config.toml
crop_scale_min = 0.2
norm = "layernorm"
parallel_block = false
inner_norm = false
moe = "top_k"
expert_mlp_ratio = 0.25
patch_size = [4, 4]
projector_out = 256
projector_hidden_layers = 1
target_momentum = 0.996
ema_decay = 0.99
max_steps = 12400
warmup_steps = 620
weight_decay = 0.1
Rows from block 3 of a small self-supervised image encoder, named by matrix and row number. Rows with one number within an expert belong to one neuron, the router's apart. Each number is 500 + 40 x the weight over its row's rms, rounded and kept within 0 to 999. All counts start at 0. Numbers have three digits each. After the name is the row's rms in percent of the matrix's.
After each expert's rows are labels from the 100 images, of 14848, where the router gives the expert most weight on average: "responds to" is what is common among them. Only what is clearly more common there than usual is listed. The data: made-up road signs on poles. In brackets: how many of the 100.
# router: router (model.blocks.3.mlp.router.weight, 32x256), inputs 208-255
# up: expert up (model.blocks.3.mlp.up, 32x64x256), inputs 208-255
# down: expert down (model.blocks.3.mlp.down, 32x256x64, transposed), outputs 208-255

# expert 20
router.20 081:508442471521464489553486561544488496530505512559516459456555451458498508543519527496523477509451445447488416531501517518518461489514532487473463
up.0 103:512515450486474434515483521529499452521410441538504485486496462561467488481434455541577527474504514488499475523493563525458486505582535503459420
down.0 111:542428454486503521478487524553511512461517523467454507478551595556508534533539460456484498452529509480565416545472486542504443448496521463442515
up.1 101:570500490553489552491499464492512452540546413509523486495516530588451453510506483516558535407507582535481420467458439461520492507562486496440451
down.1 094:548578464496482500490526498473520518456492551466458498542496555481506505447492526515555516510479430504535506485552519565504481456552461531485507
up.2 097:514512487573469508451481469469471511521500474472475508456510518531465468499458525511524528543514473432465530504458458492544433518403466537568535
down.2 088:451590570492504447490510494514551529475567518471473459577502455414515390484466544493480446480533498488546500498493561474532467495471479511458516
up.3 101:487528473461455488506631479472516545477438529527484532528487571492515585533481533452516533374563499536516496504479529515493488547550530447440541
down.3 102:508449490453486542510502484559454480480524513456507507477531570597524584496515452430522528557510493484479416497424468468469464524445503538465520
up.4 094:533523462463482523523520448521499581482528599558504488492496518459568486507580516528510567524517530557528504485552493523514455518521544465512475
down.4 091:453501464509478535456472510452571557458498434549522521535528482494493489426555624590517522503511499500488418472570435512524548517524546543564472
up.5 101:499503443539505448533525506504449464463433590477530461526440429470587526422503489474495582516508455587537530541528527545489480495466530489514487
down.5 097:479565438492503563471524531463532510483471493486537498541471482498496573501512487542507523572571517461470471459524450514568397513428539502534533
up.6 098:500482442468541515506526469466440535434492455466514572387469548513510533425469430534507469511533535547446502485552462455512514538431481539546466
down.6 098:487536525484498521469558430514455534504525446459554562493453483510507508541492432550509513542607515524596519511463514529504456562470530472497516
up.7 110:462499520506555506534468426504438544474479424500458477488498551511488488481435520480516475539475579467516471456460475481499497513509438467468492
down.7 112:501506558464483470476450464490483439555531522638485490495489466482489555505515479516459467530478490448467567544486518534445533435539465473443527
up.8 107:514506506488489464487494469529490536495468558520473469509376492475542526504535498545500535481534493567474491508503530505528531541526488469528430
down.8 113:463504445514546489492558505509549510525503471566432509521512537517479520490564548553461497505530468423491474469488458503464462496441499511468490
up.9 094:489546500475530476498529477474480503435502421459535520486475547508478533536491407446476433546575528442526506482493458471414535516424508494537511
down.9 103:507526482475495595507559492519452489588547513504525542512537489552521494573462506481422487543547475539555450575533492526466438509513553538524493
up.10 093:499483484448514468559523508499481462505518481414467500447491551532591482538531364457444469571492496475520523478549449460473507508518515478577453
down.10 094:495514490535547377506501464516527554496496441535570490388456512482491501486518452504537508461474417516507484561534511472468506513579505514458459
up.11 103:456532483442527476501515498457460537503536439506501524450477535490439507505535491485531527471504532534510472525471457507500539489586571476427486
down.11 101:512517438542512491460478564535507524478536489445530513502470565564565532505499551424499480457497535559534425477507500455500514518546485525472473
up.12 091:480539517449543522461531514445498472556492504435480463522511479476558528437461532470425439482544426559529517496495518440463510523483463475489547
down.12 095:513498493444486518497519508512502518494493548449472515512486480406506513433520537505597409370516519620474561457570525470454531543460522477447520
up.13 096:496470581487474511512502480450458541478461550499502454548434526496486472488567488556539480522526516501512477466428508511442441481535511492581505
down.13 097:450539481463492555447519503528575561516616457522467525598504445448494496532562562526498557513526487514453553484493551429534498460450532509493515
responds to: white rim (49); triangle sign (44); blue face (26)

# expert 1
router.1 106:442451523526524444544540496541417484498541522543485496484507505462475477510489510418521461493477462476540530509499480579487476484480479487480505
up.0 103:530542487451511576495494499275587593445502431517529547478476519469479558507432457502481548481551580560451538494530470469466554519509470523552505
down.0 117:487548495444474493446509530407489575463584460505550509440475495452509526510544477488547512474516532501487500554505560484525498507465519530540510
up.1 088:530534503489503491524455509525507503520480536506523497539545466460505457518508530514449504542446460457517443509435566475504515468485531499425459
down.1 134:540519472443494476502457560492500446561456496519503467463514469437470516481500545555428575507510464471483479452483504542528479471491520514451481
up.2 087:514518486482501496513449507523504500519487540512529515536554472466510464525505521521444501536452456458527435495446548494515508471477538511429468
down.2 137:537523477431486465505456565473516451562457498528489461467510472436459519490490550559413580512505462464489494453502513535529477478507521513445480
up.3 096:498499524494582450428435476480466491527546496532506440465569480474523491503500526491397493450437464552461520508519457490465512518503527430481507
down.3 075:498554477512547525451509508508526558511499476504474492519475470482555462423453447510507520458524494519519551467441475449502549506569558488513459
up.4 100:507504564527491491513442466504501480559520479497537459532485455464498497547469544470496536473471532481489478507548527510497476440548472531445469
down.4 088:450491478532481596522497465558482477445489519429558525549512466589540421497505479518579405515529535489539515533521477541443522506506501481524503
up.5 111:512476508506530476498499501502524515455467515568459492507475559569472478396559402446536480533518493453467489416413438495528413493392535509556451
down.5 089:482471501453501553572543573494533424507463512493556600494475517512543568456440453477504479523539498550598537477571510491544555478520406499554491
up.6 104:519472474502478498518496441524462480494454570493521473530501540562493506444458408495626453444483458540448505451511475503527448478513478497484512
down.6 093:508558467423489554511506543506539441486472525451487583532482528508522448489494461584561457489473472491496510442522510508526562502498464548569552
up.7 112:485505448475523487491474558438490536511504487503482501593513467514489455480479425458553451428492488527497556482501448524500495484522461551441468
down.7 089:512435493424517452519512543528481403467446513473508538587511471506518551411485484468443427489449467495601509458473450514461580545542506414461528
up.8 098:520487513424487456526461504454504559498504490484500510493528556477514475492458432525492505457504556552520536519583468526442507463563443496413486
down.8 076:492539473547443518504514503585548506501551505451449540589469489567495440492519497477461446531439521567503504498459467525435509493529531432464534
up.9 088:511528500484499494503443517530501494538501545515520502529529459460515463530500539512458509526452463457517435504443547464514500480490533506427466
down.9 139:525527473429494472506458563481492442569461509523484472465517462440459514485499542568428586523512460466485503451480502530520466466504531506459488
up.10 115:517487528494465506528464529482496499538451443524362527479477485562495469557519496498450502543509451430561443452417486504519455461455517530556484
down.10 083:533488503553507488545509535565478553470470513508602523558513482503493524438432477455461560484581531572498502558563481491547567508487431529519524
up.11 111:510526604527522475518449483509527563477536451528448526460479531539467472562550533479490491559514531433513501427422445471557502477441522515557507
down.11 079:489490503544492536545553573559492569484522479509577559493531469479486516419441489478479513487585570540509495557546478452520540487498395491509508
up.12 102:529532499470502585495492498280591590441489431523511550463490530478490550504442448501496555485541585553459523498532470464478552523507477517558505
down.12 114:475544493463493469445482519408485567478577468513529499442494498449504524508524494490546517489515512493474506559512560478524489516453534519546514
up.13 098:511482538543475481488463505534482541555520498542404424567562482505480489549492522454433532527450480425488434518444551443505426538468501518507473
down.13 090:500460499489410520522463496521508508510472426495528497478526500494535479533484504532484548507541559447536495506520495499561559445496448556512513
responds to: pink face (80); hexagon sign (41); grey rim (31)

# expert 18
router.18 126:419516453537534471454523483550429461520453569456564461551471535561496493452532427473559477510494465493483565483493458520451487491523487460521519
up.0 085:544538529493538626495478472465501506544541501565441504532509521539540461525534463438495565511468469489465465504454527535475515522485541624477512
down.0 073:507484509527513524489440521535608533458533465460515496508508519491536516469526508523441613538543553495473581505519518460553488531491500433502502
up.1 099:588565474525490474452514524489488525457445462494480481460435428460487467512491561496509425487528554505460509429506508533504541544477503526519486
down.1 088:474522435496523520484505476496480513442530491505514524586499532531446479548470567533546439493488502517455475560433486528492515573557536446419516
up.2 119:504515566522504379499466481452488512519536501492504475468477513485449541493470578502479616532493478518524526468491496476478581451492534416466514
down.2 098:442511491460484486486475561386467550480530524584511497508532563453474478462433511529484498540503466514439508532499502541546517490520477467538499
up.3 107:504441582476476441556506527478525589449546508527374507438504511463479522515498488408487475468482498493525457549542513517505542454466508548465475
down.3 136:503463561536467566532463430543535552472525505549474480426466515443468490594463509492499489471464521497491497465495521518444491444432461506443516
up.4 123:544473522424504515559502472502531495500423499494464504462424532493529529573412521539474459432530532495539423507558464483453550540517507452461545
down.4 150:555431545520517475525456444480435481487530517529495480394469553521465490539498477476473481480442530498510504497493488472497521463453466533439529
up.5 096:451463493553531475492463513537462520522410493503518581484480515510493498472499463480529466548532540483523483529578463582544532496470501489490493
down.5 081:511508497444518445487519502516511501503559455551505502478538511568472459494565508534460497550498476538479508589497537487523486543561523505528498
up.6 113:477461529523528460525443594510475506522466469521501503457522408481444513551477548498480508583456477476536451555482520507548585472473484531509483
down.6 091:459471508493513435517580514506453494470568444507518558483491548554534478514516492489504440489558515479492512508485423487499526553507536489506534
up.7 098:550460566568486480456527501450467502579506468550454468551512420502485512496506491522560478544479458497465429580389514447526480459498459547420476
down.7 090:545500495483484455544462513484390383463499533420498520577484506546508472467539545523405475460492468452544513448515432512470497460456527516451524
up.8 103:555513476568442518463504506513488491532458521504574502457500489485387479592460495533541457421514591541478438444569528524528482465523479496514469
down.8 092:479522494482493474515530494528403405479561555530439509596496518535464447472469534477529456476489448534514526530497489517512502493526490458482537
up.9 120:606517478499473615467529507496538508491501479511567532481509474482411506629488467479545504497505543604481497384493535504522544499499464491482462
down.9 107:513507450428436494462493469531487445484589520498432488587516501505493469559439541478548441492494511498432542478496479586485518465468527443505523
up.10 106:519598479488485525453473479500521454486494498525571449530486503505498475569568473449499393497507531467498521447521542472464441520469569601473519
down.10 089:487503482522513532464510520479526520469542473501455525502509515529449482505503497515517530522529488525481511432481539493492460506605580448462497
up.11 098:514460507538460445480493548522479510493587458487521520493509442468463534553462564499482479535492496454530467485480523524545504517466478584501455
down.11 189:537483531521510477499499512477540536526444470476477491428500498418473517535473536521415546516544516523495500498475535451536494504498503537481504
up.12 104:523551491466481513492525472494464524508528543541391499461516486475564506507535488434481479508495472518452452534486540534493513522517511582533507
down.12 087:480487538507517563478487489504592464470465535423505568487520522501557483506462543508470527517534540513550597485521502446461483481562530438500532
up.13 105:520482497560475533492483511501493525501487525520560534440490454480403512581466540491520527507463537558475507450573526513536534501522442530488481
down.13 101:461468476471468451533537481559486425511556547487503533601492517516478472508455553494501388468499508494548483536493444515470524516530473499461537
responds to: purple face (89); hexagon sign (42); grey rim (28)

# expert 0
router.0 078:452509543460515458561513520569513436512469513493487534515555459422464503446515570483488429540463450518517523491488565478470516475501469435440454
up.0 104:491527495508516453494461509497444505516568505531522478485490540485442443526514443509503478515475552508458486579495483374511461427472552551493445
down.0 101:503488506464477595546588512493459493502487516580485558478525505505573524466477481406522457465465462612522562484547517567434474527520499498527511
up.1 101:576438504435501519514444494502487521522504467459459533457536535516598462492507465505430455416478587548479410492517533465505474497527559463431433
down.1 098:502506460526499450495453499458465440439534511539532448518528533542469535463541509452486475557391511502524529529426454493458519512546407520447477
up.2 087:432567499552492450512491482466535501525505506463448468461474513513411498543409494459504566466514508488493464535449468496488453486515502484440537
down.2 088:455478524501483493560567415504408522507529516519492470428514527527499489475531451465458483526462556546498574463542560487456474556559465427506454
up.3 097:486523504457531516504480510528442497539510503504526509475531540503501489576482458473442466471509504537430442537545456419513465479434507532468499
down.3 097:496439444457512572511501550423410492510488450581527467475541473490552550488505502444493471511514447541583492524466499498478497500492475492484500
up.4 101:503558556570475467519452493488530540467535470527552475488477484491461488474472478462530505527499516453469545476541460474550496529440473602621569
down.4 103:502514477552514568521532590496490540513486457523530555474484491486513542520466464474512542501557491513534414506549475475542583539486538410539481
up.5 100:524484530475567484517551491461452387515548480511556510516475505504447523494522500541556458468503485580508480488460514554476468510511477505494497
down.5 107:475478518506513497476454523478451495504447532503501507506486489513522437509473455487477466454535482496465537559536459554499574490531509554559551
up.6 110:504494426498496484530497495476513473458556535399529524519433449490516499424504504520462500461509458503566493517506367569522487497527521517453517
down.6 101:494473417452502466544500505511511503521487476502509469538498409537485531491471488554468581506434459490466463516538496433552394514528536455498539
up.7 109:511462483474488517520545492480557570522491461425492531562511493552566499462517507452443459494516510407521458472469424492425445544505480521467504
down.7 096:474542531499552414585496476426486492529416492545498497427522482503488438529459542420490449486483483513544540490534487468521439492551525516493474
up.8 098:542510464504437523450536444430553521454517456479522508455467587533518528522491477456496514473566537520444465439497517540518524572480499467547551
down.8 085:499497478594531479492547518469516513501548549605509508421470502497563563549478443472465548431541444580518508534566483441494457468457446492540464
up.9 089:533537551453383475478509410489537525468408452495434481486517525504544571497515477519526508470544513455473489454544496479462442504496475423483573
down.9 077:497537422392520537481548411490568459456551487517547572527465444509484423561475515478507440473562499500466535522555515503503581553547517515500492
up.10 101:528451507478444491537547514518480478509458506559505580514331487483513496490481485501493477501500498471544524444526531492521486571456492533610525
down.10 102:495477368552485543515524539552461531449500499484506481511488427479511507473458512491468580474640480514497503489569499515569498545462417493568513
up.11 095:458492554526488471500482489458541442548566481454427448458494528499469522519472465503536542494511507507537482505473544545471506526557484489477479
down.11 101:437480462519517506514501494481492524498526525480522492496519540558492496511537413475486486476491536550470510488513532520401485431582476495516466
up.12 096:536562513494507505470461473452436484440558465498518508484523511498585501422493490477500504538511520532504580461551556432566544485498532506535542
down.12 098:557567565492509445512503494459480494503564515412535531498508485443541505454495441448497513441561448480467496470523533500584562483507577486526500
up.13 108:473472531465582501482521460530455533452470520471483445455497528469543494478606522471442489498482533525473506481543457528436531537485540464522419
down.13 118:518479476460509481489474505515478465511523527585491485473583504470552508525421527469472520508446460507497466488479511517554489515471515564468504
responds to: white face (70)

# expert 7
router.7 095:558488476452487493460548507409528466464525535511531483466468530437429499480567523535455422486532444596490575435545536518478547542482559502574507
up.0 100:554478444472551604525486492661556449513542495460570485489479527520515539547515449555526465499455505497485489489544537512464499534520526507483478
down.0 126:506554502501477532429468447457485574431498525526473450516424585432438582550505562485528497524541491503489572467501505480518449532460458567416548
up.1 088:468500487527480459512461557578501500525504560557474476570542502518460524515488470477548574514446484527483544537526506505528463470522429537442534
down.1 085:522452503550578536480567520490485468532492448455595564537525506557546515475521478538539472450585549524545487524499477511478579512425516459500498
up.2 087:487545495543521483556501495503477544531480438523527512469494497574474529497430476521486554532532514505506511498496508516561520503494458505507572
down.2 078:510533516481517499590463531535510467463477476509531554496489478495473555517532473480599517501449462508486496550528470505487524566541458483516565
up.3 095:518466535477490488478463537506482501481471487554533480501580447477485521404460535461543481426490513519508524497546520486523513538485495468532494
down.3 091:452458524520528498536519433531444551492500511519484593494485568545437520585503475503489477456409469483479440566442503592446471478491572506496487
up.4 107:428504477439552564580433474523496486547511480470561478522497505509529472552503535502489483481431520497492518551437497521433471509503494480412535
down.4 107:493517453538468447468472483466514482440485500541480516475405508554505491518443485471501555497507513507589517491493518479519472497527524493481546
up.5 098:450604509495541493481520497614497573465477510436560502530489485514598528497508497475584525467521589504487502547514458472441467519477518546445561
down.5 094:462460435520423487487473422522568553502512567503485396490518513481490510477509456489550510539472552523570561489496517470496470520506469482423474
up.6 104:493488470488459516548491503475495504519368565499499496558589548506512514489446470411580554503477464512520460491539577544501470463491458524537568
down.6 091:442490541488534584516556457517521505466514492539533569544474494533485526569537478471486475516468510489478554460527468555497560528450542491490529
up.7 110:487447515508521482544563475582499486574486508454521473467483487555436484494525502518490579495474484520510511468447526509454526504561494435433536
down.7 106:476556464444476568496496450451523449471540554472542454599499470523528466549503481431547452484537464530526537496528500499435481483565527520562516
up.8 114:465521511511483507580557519489467494543465526552490499558564500567482478521494486390540539549487457490570504531500532527519468453517486438535554
down.8 091:458452452470494549538481564507473520526489494561538486503487459533454548473503507500463527566506551514546494565447499470463544476570515455508511
up.9 106:486511491528479457531421489492598534556499536530455495484555533490493478423485476526572529435410556542465533530489432536547547507530529488522571
down.9 093:439577494460509551551454471520595458508469470549501515525460516492510518522403490483532491502384485480435528547541480513486521452524493460508535
up.10 097:492620480526492517464525512517483521472498515563477501458473447510564478489445529509473531438519533524514591520529467506516519549396487508665583
down.10 097:494480514441498440606508547502510477536561492434538551575562546530490516539498471538494478541470491547517411542445504467467532512532567455450531
up.11 100:454558490495533579484498502605502515507482448472568509470498535517562547548507495467597493461490513461472510527510436528474507510470474564498588
down.11 098:453496459527488485483439440437499543428538579492492453471459541476454488515503538513518490513517500476485538495498508465525445543491458543431555
up.12 102:467572539568492445524470511567495504451545503543541518451463537505471546519456522428465533461484543481582518483477482506500523515435514517385543
down.12 113:453534544574525462472446440523479480483494489543512510490422455463470542478466519522554520473515555432577528492542470475498499494475400499453481
up.13 090:527556545502547475464509499406489473460558501474483497506478520450442512501547504507453430551495494533497531498501464485560582533468515602535545
down.13 088:460472506482484544499535530505465577491568515496441574528597540507578474537420504502529502524530464541521491550535529510520516470558549463489487
responds to: black face (98)

# expert 5
router.5 083:549492553484559482462470538544490432480536494526541427519592484477535538453567533508457454548450459480444453524524531500486471495509454458449452
up.0 111:485565467432527537523496367434445435521510548518470474429516492515529454522537447504517501464497520513460584516499489493514492443475527455539555
down.0 108:547440498478516491418518506497481527499527465512517506526484505490508568469514507510488525504530542523413475488499523448460471428494543503527472
up.1 107:498441501449511453535472526465494443545564471500503455449520499488521516431484495428476490540486460481494500531538523477540564538516517459522427
down.1 100:523484424430499520455534463510512498453446531600482536529513433512537506469476592513517526430468510562560533480539524525525490584499519505481538
up.2 100:574514535443479484476486516495515493489440414500482504511469507550416496469539461506541451461555540481559430519440465548497439448497516524443501
down.2 097:543510521489412491607507551567537479553526504444512525497497528519465413429557480476503474526533539505529471439450482532424459451578539444463514
up.3 093:564516513481535438481470508484522509545574444515550530520477512506519442478530532466497475486508541465518540508546414557454554446458518515575501
down.3 091:482526442487483539507405601500456500560548411462486515498517532505461546516574519564489456559471487477523487539504468448529484407515508442542488
up.4 109:541522541428455536532498429487487545485468548502541516406499495478506533485497447561543498521489500563466642468518541437569556567532429456518538
down.4 097:556473482494512443460457444515463500531529473531503498510443509523518476439477505431481493465479567512398529536531454487480534437422521523486523
up.5 103:513485484488545540530523543500428424488530510486465480500488520540513466599516457470509550414520519525534433551482459515472443456547540541460467
down.5 098:541527482518488511511526572519531471520469473448626489488493594564482523423523476452513488552531575558532438456417495502426477453559545479458481
up.6 121:415512460507410554544512510505496486512462555495496462419496530433504533588505481491535487534505504474502606512473458523445514508493489482484529
down.6 111:490489489423523504503461462526523562495531469549492511460477499434516536521477588519504519460561480476491575506512507491454557452495541496532508
up.7 099:481556542515529444476478441478459525465545497562548482515495519503479466469569407545512421503481546492448497483524417531483537488470507470540498
down.7 093:491436448415501481424429473501519487528485463505419513482500499490465573477520532515409512562449434479480489547500459531522485428478489477514499
up.8 101:471471477492478528512472520472494537449476497505562479470519484503428519473397516487505487634475481507528498479494510453551522479595479569550508
down.8 096:548473461499466466526461465531576496492588484433460526548436481545500488505478484541505538492455531544530514514416475440487540541559448501473512
up.9 124:485510541471503522614577511502468535517481544492499518467491516485473501559432503418492469499576454506552505500484510440418519479512488509499536
down.9 115:470585487483489527517508490507501566456520530582486482430487471458463469507514556546525507451500535521522605468504449518475528511599502494515513
up.10 104:502477528504549474448468537464468486483503477474495424594472511451519579482556490462492532520487499498483510527515470483484569472526546517523493
down.10 102:556505491514483508493486465535535564543481486507537493548457459450454478466497520559518563511464450486530482448500525489590458532441486503519489
up.11 096:458485480515510487489528524487458501514517552492516449521490514468474534510497468473513512444506427511519483550422478450414491533533504523485497
down.11 096:528539500503465544515492494529477526500475490534522535487466461477493506489508577490506583489533536504471582511535470510524546432486570483572566
up.12 098:491544540497559490502481542458520517513481465513494493505442497474467466523527528541561534447528558501466481537436499497532479451504522488492494
down.12 104:504519497486478458519542519473526495560543454484490517485475560528461505529477460529444513522562478501518536468466446441427427456606516453546484
up.13 096:464488438502480441495469495509533615543543595510488474550512476450470462500489511535523596437463505442492528521509495527504495517533503534416510
down.13 086:555535505484544555475498477522530417566458429477488508552458470535451474505508583486471480561485540502521522435508453477455534545481551557521488
responds to: white rim (94); grey face (29)

# expert 21
router.21 092:570480484518468493433549465440475456445500490474426529460473490481595585448472540475497512545553466493455533403528501513507511514457547551533490
up.0 091:434521498508478515527521510523516542493466501474553486496506458505590495486493527484527556271513544467568515495544516476431478533493489538609499
down.0 123:512471486527454487524460431579531468473510552505492464488502529473565457482513517425523500413468542565537525513542534451425501548506538490516474
up.1 098:487439530482518422515415548463506499495493519490505365546577565556534498513520414529521463461413553495461427535486492465472495501562474516527412
down.1 094:474440604522497524507495456521481525495480510467419570473508508501518493468498488544572562482548508542536480500508396513472474515506549487509510
up.2 093:488437508439525467542527546485525468508402466525555463487494624543462555504528404480572462527485520529576430530482526507502528440513495433457476
down.2 102:489466432519548479546513504499509433544495540497478435529501517564483489472469465442536481503458617506524479506387424509433471462555517493449462
up.3 106:483532467503504495523523508490425510582543518470484470528518521622463450518518462453462479496498528448562485495466531568408392504576442480467512
down.3 101:497553489542538502526543499526551530490508571510519461509527431480495415529455528533555494490466483535482504536449507508422490473587475487452476
up.4 119:528464437537455509519491520515525453497525465483559550522507469493527531475470509538488497504485446484534508491478495536527490491488479553450530
down.4 115:494455519438438520527502483506472441462475402409536555517505459503453526467510509565489428489470427495544494535494531534477559462517508491538544
up.5 087:487471497528467454514530502592484453528457477469440500529499497485461489520504485472546550527495508456516508477546519435525522484519485522484524
down.5 103:413504490504478524512522463520509508519428416483468484529509547534526509516610561578506474476561524485551441564506460497513486524509484491549492
up.6 087:399476536484507509547469472472501525560507502509509500494553489533439508564497467439532455520426490480447481539449467539462541501508445496481545
down.6 091:460523507494475516544475572522517484546532521520526492591525490570524436558488494477557447527366575474431529551494425510480516421535527548471490
up.7 110:489493459541516503523508467580475424508495559507526475486475500522519484533549522523555449440483494426480496470506505556479495509464508493540543
down.7 124:518456492471501455594522417480491465471548534504453434527469524533480489537557512494506433520514481494516538485480528444425483464489509540477456
up.8 108:511483499524471431506505490434497516501470517495513507511503500470582532479462522570472452416528491532522465483464512425513472497482524501459480
down.8 097:447494492469507511461515496521594539493562500460530506556518510447526502454482463502508477516528486528503589464502511375491513558560496436485490
up.9 103:551508507460438507511496533524435597511550496607460527437520492480521466572417457482478593488487512546494518462532606567520486498477492455502529
down.9 098:481495404482469523500496536473588504505469476465575566624530484532506526551508507474536546531508416508538493491485515491515462480520525446512499
up.10 103:511454501517531551517521464312486474529601543613445524480512491501475529518436466493433518518496406546503475412533490552475530463462485464460459
down.10 096:470535517571495512410529540530534474488432453512566522524536539489541502488555494483470547511559509407494467540472487523546538534470507543502497
up.11 102:497467438565436454536430512492519457570509467426493446516522455547479518502466484566463553480440423420548502553469479514506493442487477564478505
down.11 091:492437452498482492587483470453420481484507505490460536600540483511471491522430536511557493514493518509507462520450469544474493447532468470514525
up.12 084:405526489535551503595487523494524553540493474502533502508529492512546468525496425516496480502475498515574503500517555469494489532468453437467514
down.12 102:429484493527509520561499610468501473574524475525495445499538472541476473531447452453516458536463558470494473557412459509553468455504497514441520
up.13 072:497554507471519517473486447503478463476506489558480504437433497512478503447518514523507472590534520504407535497564493533543531481437541537546469
down.13 073:508514488503493537392585547448500530521483489563582578536547494446489499482451524496498505490522424494517502482485497554574497521453474477514503
responds to: brown face (97)

# expert 24
router.24 152:477562450435494583467489497530518482508453505448562468581507485553510502543585444487470522523509516528494567443505477507450492473530514512525505
up.0 103:476494507505475486575481466505579486546537531447536534516465490550401431490513494522605433490499553547495438517517518579517524525535487432513466
down.0 078:532491531477491488502458518507486519516425551538419472461547454420506538487481510507506554518508473456456494523514540472546503500464449583478460
up.1 097:516447549537506452490438427516515524544464546537501465543508465489491560498455590497480554517483526514466421480435529473539552520516500397456451
down.1 081:495491516419476493433468517487544560471522504466516493489467517479450589554436543496472450574476512433468498526491417440470548512472434623527477
up.2 093:520467544546512474475440569519494551488554551494522456486463556523452562508505567465460540499506488521471423552488486480491583445442522519510468
down.2 069:511458525570506553472502533498478558489462419562473564492483531453517450488475487517496529532549544511488486485531516480563540561493500511490528
up.3 095:547494519529519484510518511438560573480492552503491491513492527490451525476479518506581489528486567530436499682437516456522535512503464524523500
down.3 143:471481503635482472499535511487489555495442523560503432448503568443496521486544526476505537444474497480484492598521470478512510487492487502540461
up.4 098:521502568535476484494491507405540524460505508549497489514512497445442528517467520482499481498498582509465469607476515482513498522504470546485467
down.4 185:469486521614495461492527505475453535499418492544521418439510556448485510459547569464455515465502527484496533534547506466538499476496478521536467
up.5 085:420512559499536520507449559492553554514504477473532485586477518463452490485488530497465566600500548522487502527479505430465550479454524518454470
down.5 068:553482516473486479501506476502521518538506405594441592488532494517499495546503471463470453563520484510555456435546469485523517511527472548537473
up.6 100:521493487507503495524560477481436476463438456498482504497485452493521513501502453511567434515547468510525525510609572478476491484508492528521501
down.6 085:524573496527512519396460516531517490503520456531395532442423487492383496580528530554485530490527545477467500546496465578465500469453471456513520
up.7 093:443504497532512420514503521514455526507497554498448478519461550531510513412482523479511483454502450457506472517471521450493474520491473521506491
down.7 110:437488499625516434517455466481509527485496558499466469413486553464526474439489506492485557491470456468506511538498512418540539477528484484499483
up.8 109:452472513521499506497454507508556580516503540503494552513495647466458524519450528455459598544518473558483477510441539450512542526467464474496417
down.8 097:511480487509509486507509494554537473491486419546574617508532536524494487487561409536547480545535496438509470501510466485508539493476455487448477
up.9 090:459427489510471505518531500502529568515571528507519457524477528554486552512556462436555550508488487488458388543418471431440555470492481551445458
down.9 077:499427501487497506471459608462516514515472474539489495522555467515558516484567485496492509468557488419463541504585515519549498566463468516514466
up.10 093:507498522484464496478536518484493459480433456531504488534450473491552528490556474532533404529521455441504535519591535470540474471445519551545536
down.10 072:520523517583469583502497567475492507472467490560412522499480511487476509537462549527499556501529515491505477460473449503489570472554510473576507
up.11 110:549484526526476479460534496540527514492510464514489526542494475470574553467512531533423498613502499557482500539460538444508595464541480534464492
down.11 086:493525472375502499435497480538505431472564540486433511594494489544456454486522521556549460510465470483470527523507464609440533475483440429481512
up.12 087:568533517472507529475473547434471520555439460433511505492494535454468518487476455481501432491496500563476429436536514516509494513461507526516506
down.12 075:475544457545458522483494492528456416530399474462439554511539462487512505471540530531497518500459497452499487508565512525472505495555603483418532
up.13 122:525481473504438488485510512498505513507442518495491511483519560485484489450538509487519486470530558552464470657538557512547562558576455386489528
down.13 099:532525471488502555495523480528548569474519517524429575518484493490511409510503475570599527468537527457467517545530470571476485482491504421586503
responds to: blue face (82); grey rim (27)